{
  "arch": "mlp",
  "model": "rotation predictor",
  "dataset": "rendered landscapes of hills, water and sky",
  "train_examples": 145000,
  "image_size": 40,
  "crop_scale_min": 1,
  "horizontal_flip": true,
  "layers": 8,
  "norm": "layernorm",
  "norm_position": "pre",
  "activation": "gelu_tanh",
  "mlp_ratio": 2,
  "inner_norm": false,
  "moe": "top_k",
  "drop_path": 0.1,
  "num_experts": 16,
  "moe_every": 2,
  "expert_mlp_ratio": 1,
  "experts_per_token": 1,
  "shared_expert": false,
  "width": 256,
  "residual_init": "zero_last",
  "optimizer": "muon",
  "muon_scale": "match_rms_adamw",
  "lr": 0.0025,
  "momentum": 0.95,
  "nesterov": true,
  "orthogonalizer": "newton_schulz_5",
  "adamw_lr_other_params": 0.0017,
  "grad_clip": 3.0,
  "steps": 37000,
  "batch_size": 64,
  "epochs": 16.3,
  "lr_schedule": "wsd",
  "decay_fraction": 0.2,
  "final_lr_fraction": 0.01,
  "warmup_steps": 7400,
  "weight_decay": 0.03,
  "adamw_weight_decay_other_params": 0.05
}
Rows from expert 5 of block 3, named by matrix and row number. Rows with one number belong to one neuron. Each number is 200 + 40 x the weight over its row's rms, rounded and kept within 0 to 999. All counts start at 0. After the name is the row's rms in percent of the matrix's.
# up: expert up (model.blocks.3.mlp.up, 16x256x256), inputs 64-127
# down: expert down (model.blocks.3.mlp.down, 16x256x256, transposed), outputs 64-127
up.185,010,143,341,153,211,214,209,224,195,299,304,187,132,194,198,178,223,214,215,196,246,232,202,213,194,136,244,147,198,204,195,196,233,129,203,266,207,188,166,180,185,248,197,223,222,194,202,261,195,189,195,212,229,211,182,157,200,164,218,198,179,200,206,186,141
up.186,103,141,101,211,193,186,197,185,199,198,252,242,214,206,198,191,204,167,195,210,242,152,191,206,181,220,185,135,203,187,195,177,200,185,186,176,167,193,239,131,199,151,161,315,248,198,192,192,201,223,183,205,214,173,151,264,285,164,151,178,176,193,228,220,114
up.187,030,327,241,206,164,222,180,150,186,179,217,201,189,192,197,190,206,199,204,163,180,168,168,199,271,251,200,217,190,201,162,131,207,148,186,145,202,208,184,227,158,190,238,270,165,165,207,146,172,188,198,201,269,218,130,289,161,154,210,209,189,145,217,239,189
up.188,085,265,261,194,191,231,139,154,192,204,202,183,95,176,193,248,190,182,208,178,136,169,184,196,217,162,267,174,179,212,177,135,273,206,199,167,220,203,174,246,191,263,200,244,184,180,200,182,186,189,211,188,229,193,136,486,164,140,234,203,245,193,195,190,193
up.189,098,132,72,216,186,183,179,182,203,191,245,245,191,203,194,184,211,178,193,222,282,167,206,201,196,230,175,134,192,188,185,142,192,142,199,147,159,176,233,114,207,148,166,334,245,188,191,200,207,212,192,208,200,168,151,269,285,166,166,181,192,233,209,214,91
up.193,127,207,314,194,194,192,168,196,202,134,134,162,172,206,197,219,225,240,197,201,230,227,198,192,235,141,241,131,216,194,199,175,243,215,199,258,199,186,217,123,197,95,191,162,191,158,163,201,209,182,198,223,121,107,225,228,193,180,200,210,209,171,201,221,256
up.195,006,150,371,142,180,212,196,210,174,256,213,201,67,200,206,204,248,261,213,225,236,209,169,203,219,205,195,193,187,168,215,198,168,202,202,237,212,153,153,143,197,296,289,119,193,204,221,223,158,199,179,218,235,178,179,132,214,188,233,189,198,239,244,204,111
up.196,019,347,242,201,192,221,162,149,196,186,222,182,162,200,199,230,200,165,207,174,182,167,183,191,266,259,177,214,182,231,166,134,239,124,185,152,209,214,182,259,148,191,216,265,165,151,200,157,176,182,204,203,267,252,143,299,153,163,216,207,184,156,216,208,181
up.197,112,225,185,263,202,237,250,230,195,338,198,201,173,230,209,303,215,169,202,204,256,204,171,167,279,185,171,190,232,211,207,267,290,142,185,284,181,181,232,301,206,246,243,210,203,150,199,200,228,180,202,178,214,222,191,143,189,184,175,214,230,191,234,298,272
up.198,031,325,261,245,170,208,172,171,200,185,162,205,150,238,201,216,188,164,208,149,251,184,179,195,268,192,221,220,188,215,174,163,244,204,188,176,199,177,172,246,169,251,307,285,115,141,188,178,201,194,205,190,258,226,114,299,185,161,207,212,193,173,235,234,177
up.200,033,320,232,209,192,210,160,131,193,166,213,206,218,208,191,213,188,192,204,184,180,163,170,183,273,270,195,185,184,223,153,144,232,168,183,160,208,211,183,253,161,204,239,273,187,149,182,170,171,186,204,193,276,193,120,368,148,168,224,207,219,149,227,229,160
up.201,006,175,189,185,222,168,205,222,212,111,156,211,158,216,206,154,197,304,210,191,198,219,206,195,206,172,268,242,193,147,206,206,184,268,198,43,199,138,207,121,197,177,268,205,150,187,162,172,263,228,191,218,173,190,215,183,223,210,168,224,202,234,192,152,236
up.202,052,195,196,228,197,216,226,215,192,245,259,215,164,198,207,162,224,200,176,179,202,180,191,203,259,180,247,150,241,225,187,240,253,190,185,205,167,217,210,215,197,166,203,208,229,185,202,188,212,194,199,190,148,160,202,197,203,153,171,203,171,203,212,244,316
up.203,035,122,221,218,207,178,266,228,207,185,173,230,209,221,209,183,140,297,214,152,170,259,211,171,177,120,233,262,207,134,228,235,182,160,194,13,185,125,183,162,202,154,171,219,205,203,183,192,254,208,205,162,207,224,224,237,200,207,176,204,222,149,171,165,282
up.204,104,240,279,218,187,217,153,155,193,178,152,211,211,229,207,113,181,151,201,119,230,216,205,177,213,213,152,171,216,207,158,209,252,221,200,179,187,218,211,230,179,236,227,230,171,172,182,197,213,169,228,186,262,190,113,423,163,133,203,179,174,127,206,197,119
up.205,066,123,175,229,202,222,189,186,189,230,153,229,237,210,206,197,206,154,196,135,230,172,202,188,242,215,113,242,215,208,194,250,253,104,202,283,172,228,192,109,204,234,223,79,201,201,217,174,220,193,215,199,224,241,203,233,216,201,156,193,123,229,208,243,251
up.206,089,78,283,199,189,178,142,209,201,162,177,161,137,206,200,160,250,258,197,166,188,234,230,201,205,162,286,160,223,159,196,192,171,209,214,185,203,175,213,171,203,206,204,175,204,232,151,208,216,186,211,243,168,86,174,217,214,170,186,195,221,244,195,184,188
up.207,040,304,198,196,175,203,158,200,199,206,215,169,70,224,199,227,211,239,221,188,234,201,191,201,269,187,279,205,179,206,186,131,232,156,202,197,220,160,144,245,203,278,323,254,150,147,185,212,198,194,193,217,217,245,130,191,181,188,221,214,191,209,234,242,112
up.208,057,219,241,177,180,215,168,183,192,242,271,144,112,181,193,262,225,166,204,173,154,186,220,212,221,233,207,163,173,204,182,123,272,140,204,224,239,191,177,215,170,199,145,231,216,216,197,169,169,161,237,198,233,211,146,366,162,121,266,177,249,177,209,168,145
up.209,064,270,283,193,202,211,154,128,191,118,140,232,225,202,193,116,150,160,204,121,278,162,170,187,223,206,210,185,186,231,141,196,195,237,196,114,196,207,191,181,183,177,226,274,94,156,189,162,174,186,204,160,200,119,144,437,175,165,202,205,187,173,202,201,252
up.210,026,339,300,201,187,206,119,162,200,184,192,191,152,199,189,223,202,169,211,186,211,181,188,205,240,234,201,189,189,197,169,162,257,171,213,207,226,193,185,237,171,243,287,247,145,159,197,185,172,183,210,208,258,211,127,297,180,162,217,201,197,211,223,212,121
up.211,049,296,281,202,199,222,154,133,189,71,120,260,232,196,187,98,162,188,210,142,311,185,165,193,220,190,199,197,191,223,158,231,212,246,200,132,191,210,212,172,177,171,229,259,96,178,185,167,192,197,213,188,186,141,152,394,179,153,180,221,178,208,193,202,272
up.212,103,124,256,219,205,207,175,219,197,151,131,217,180,198,198,195,174,181,194,213,104,201,211,194,162,94,259,163,218,188,212,193,275,272,203,157,203,203,200,267,223,240,126,214,180,192,171,217,218,204,220,202,179,173,167,263,197,178,169,186,189,243,188,176,84
down.185,012,180,116,216,189,197,167,190,189,205,160,196,194,219,197,202,189,181,199,187,120,134,185,208,223,219,177,267,212,165,196,206,131,266,198,135,204,206,200,261,192,190,182,123,194,232,213,107,207,202,192,178,201,194,167,348,179,218,193,184,166,180,223,210,241
down.186,109,183,198,212,243,206,185,237,197,163,188,199,273,176,213,189,194,191,114,215,229,260,211,186,172,243,204,160,194,218,226,204,221,164,257,200,203,166,210,111,220,179,168,133,218,176,205,226,250,174,226,172,146,170,225,109,178,224,197,192,255,202,133,188,218
down.187,044,189,141,214,204,168,204,180,207,211,150,200,126,195,192,137,186,170,266,193,203,222,203,225,204,153,271,207,210,213,198,164,254,153,242,219,191,177,220,231,202,198,258,227,177,189,192,224,236,201,189,196,207,229,193,0,239,207,207,224,171,233,191,216,128
down.188,140,172,180,200,184,209,209,201,184,254,178,211,129,222,199,78,205,191,283,201,198,195,199,206,236,208,175,204,182,197,183,177,224,200,199,213,202,184,180,235,185,267,273,220,210,202,214,211,155,177,236,214,244,280,176,0,175,192,197,209,204,270,270,220,133
down.189,097,181,204,202,243,196,204,252,191,163,177,196,289,193,225,211,197,207,118,216,224,258,210,191,167,201,214,158,204,225,231,224,195,185,230,209,201,155,210,127,217,177,175,108,209,176,207,214,258,184,186,174,166,174,255,112,171,243,188,199,257,151,149,188,241
down.193,119,272,117,225,182,215,164,155,207,212,204,168,254,235,180,249,227,178,153,173,145,148,208,211,229,199,172,227,190,204,166,205,166,166,196,195,206,198,195,242,200,175,184,224,181,231,216,155,184,190,212,235,217,207,195,313,178,162,236,200,166,189,320,207,235
down.195,007,166,126,221,185,215,240,189,178,166,206,191,154,165,201,150,176,178,246,194,140,164,190,199,208,139,196,257,204,178,181,223,202,179,228,157,199,241,214,304,194,182,149,208,203,238,207,150,251,200,244,181,253,203,124,343,206,199,189,215,130,132,175,198,198
down.196,023,203,155,213,188,180,208,176,189,219,150,210,157,214,195,90,186,178,249,207,220,212,193,213,221,195,273,206,199,211,195,182,228,193,244,191,195,169,206,253,198,254,270,228,180,211,177,213,230,194,219,193,213,230,196,0,222,210,219,236,212,283,224,225,164
down.197,129,176,163,168,195,154,172,177,203,115,210,176,233,103,159,136,206,238,228,226,163,172,223,235,150,232,233,208,171,211,202,155,108,243,214,156,209,197,212,161,200,195,226,225,185,244,219,174,161,219,194,236,180,203,185,111,229,222,193,222,185,247,144,80,206
down.198,044,189,157,174,183,215,224,158,195,202,149,179,195,170,187,103,203,194,264,206,162,215,210,197,203,168,218,206,161,214,196,180,230,135,216,182,201,182,216,242,200,208,266,191,218,199,193,212,208,178,207,203,191,187,187,0,188,211,226,201,185,221,184,177,197
down.200,056,210,131,207,188,172,211,188,187,219,163,217,158,193,193,99,191,186,267,203,226,223,203,214,213,188,280,213,190,204,193,178,200,142,255,171,196,156,220,231,189,223,258,230,195,209,201,205,232,183,224,200,207,235,178,0,213,212,204,239,215,237,219,188,160
down.201,007,262,260,206,175,252,219,138,213,199,198,204,283,204,191,301,189,157,200,188,201,231,178,181,206,78,166,198,157,188,146,217,218,161,168,264,193,198,218,232,160,193,179,174,223,202,199,212,180,166,247,218,209,163,209,264,127,165,238,189,194,119,252,206,238
down.202,055,194,216,182,248,184,102,191,210,173,189,180,238,176,161,246,208,176,132,237,194,210,204,218,168,272,145,168,199,207,211,184,191,230,258,275,217,182,207,98,220,182,183,194,197,190,212,213,157,210,204,183,156,154,229,257,217,207,232,172,240,254,172,186,179
down.203,039,223,211,178,198,234,328,184,212,192,197,189,276,214,249,254,152,184,244,184,202,196,170,217,187,48,230,232,182,186,197,236,159,228,135,168,241,202,183,165,191,150,144,243,194,235,188,197,220,212,191,135,196,195,222,199,165,167,213,216,185,69,198,172,264
down.204,160,235,110,197,190,181,203,167,192,183,190,197,178,174,190,166,187,211,263,207,221,162,179,231,191,239,269,264,187,209,213,177,126,185,204,172,187,163,189,204,194,208,237,266,175,210,233,180,189,219,173,203,183,238,182,0,255,216,200,218,217,258,270,193,302
down.205,074,217,192,197,186,119,221,174,224,148,207,179,285,149,180,200,210,210,203,204,220,233,198,187,137,151,280,121,207,176,232,182,136,229,241,122,208,169,234,89,199,72,164,366,184,210,165,196,260,215,190,228,145,102,198,102,258,181,216,245,252,159,159,131,224
down.206,101,233,179,201,191,260,249,164,200,195,203,203,244,218,208,282,191,194,194,189,157,160,200,191,218,151,178,267,151,196,162,224,238,196,152,209,207,201,183,285,174,185,162,132,209,195,230,165,198,176,223,198,241,250,204,453,157,184,195,189,136,117,272,208,234
down.207,051,180,208,187,192,216,251,187,201,230,161,206,177,192,204,200,194,192,282,193,175,187,216,194,210,101,197,219,183,202,196,205,220,159,188,165,197,194,227,305,181,165,238,152,232,235,207,203,224,204,199,207,206,166,156,92,181,208,219,203,144,141,191,188,171
down.208,088,208,155,208,187,182,219,191,191,233,175,222,128,245,209,125,179,198,262,219,202,138,154,209,224,219,211,246,203,203,172,197,183,246,184,193,187,193,164,250,182,302,250,185,168,195,199,155,210,197,200,186,238,281,174,126,216,202,192,237,184,281,283,240,204
down.209,100,199,139,199,182,208,188,171,185,244,189,214,140,157,170,85,206,183,272,217,197,221,205,212,204,215,196,253,183,180,194,167,191,133,243,191,197,175,213,254,191,217,242,242,216,216,231,215,153,186,223,238,232,266,159,0,208,197,210,191,186,254,244,173,139
down.210,033,173,106,207,168,221,238,154,194,231,158,202,163,205,211,80,186,190,272,191,177,205,206,210,235,161,221,228,179,202,188,176,211,154,213,176,193,187,197,273,202,237,233,230,212,222,189,214,227,167,257,194,231,228,163,0,181,207,208,207,200,237,224,205,185
down.211,060,198,137,199,174,210,185,167,181,248,187,197,141,159,180,101,207,189,287,212,187,209,196,206,213,216,179,234,181,189,189,166,183,136,229,179,190,194,195,225,197,219,242,240,222,210,240,219,141,179,223,252,236,247,155,0,223,200,217,189,185,243,263,182,149
down.212,096,243,247,191,172,245,212,151,199,253,227,204,177,207,184,194,195,187,231,167,198,198,220,227,224,171,152,225,143,195,154,179,212,149,163,260,215,199,171,247,169,251,229,184,201,200,269,215,80,157,236,223,253,266,188,235,141,169,224,187,176,189,270,197,188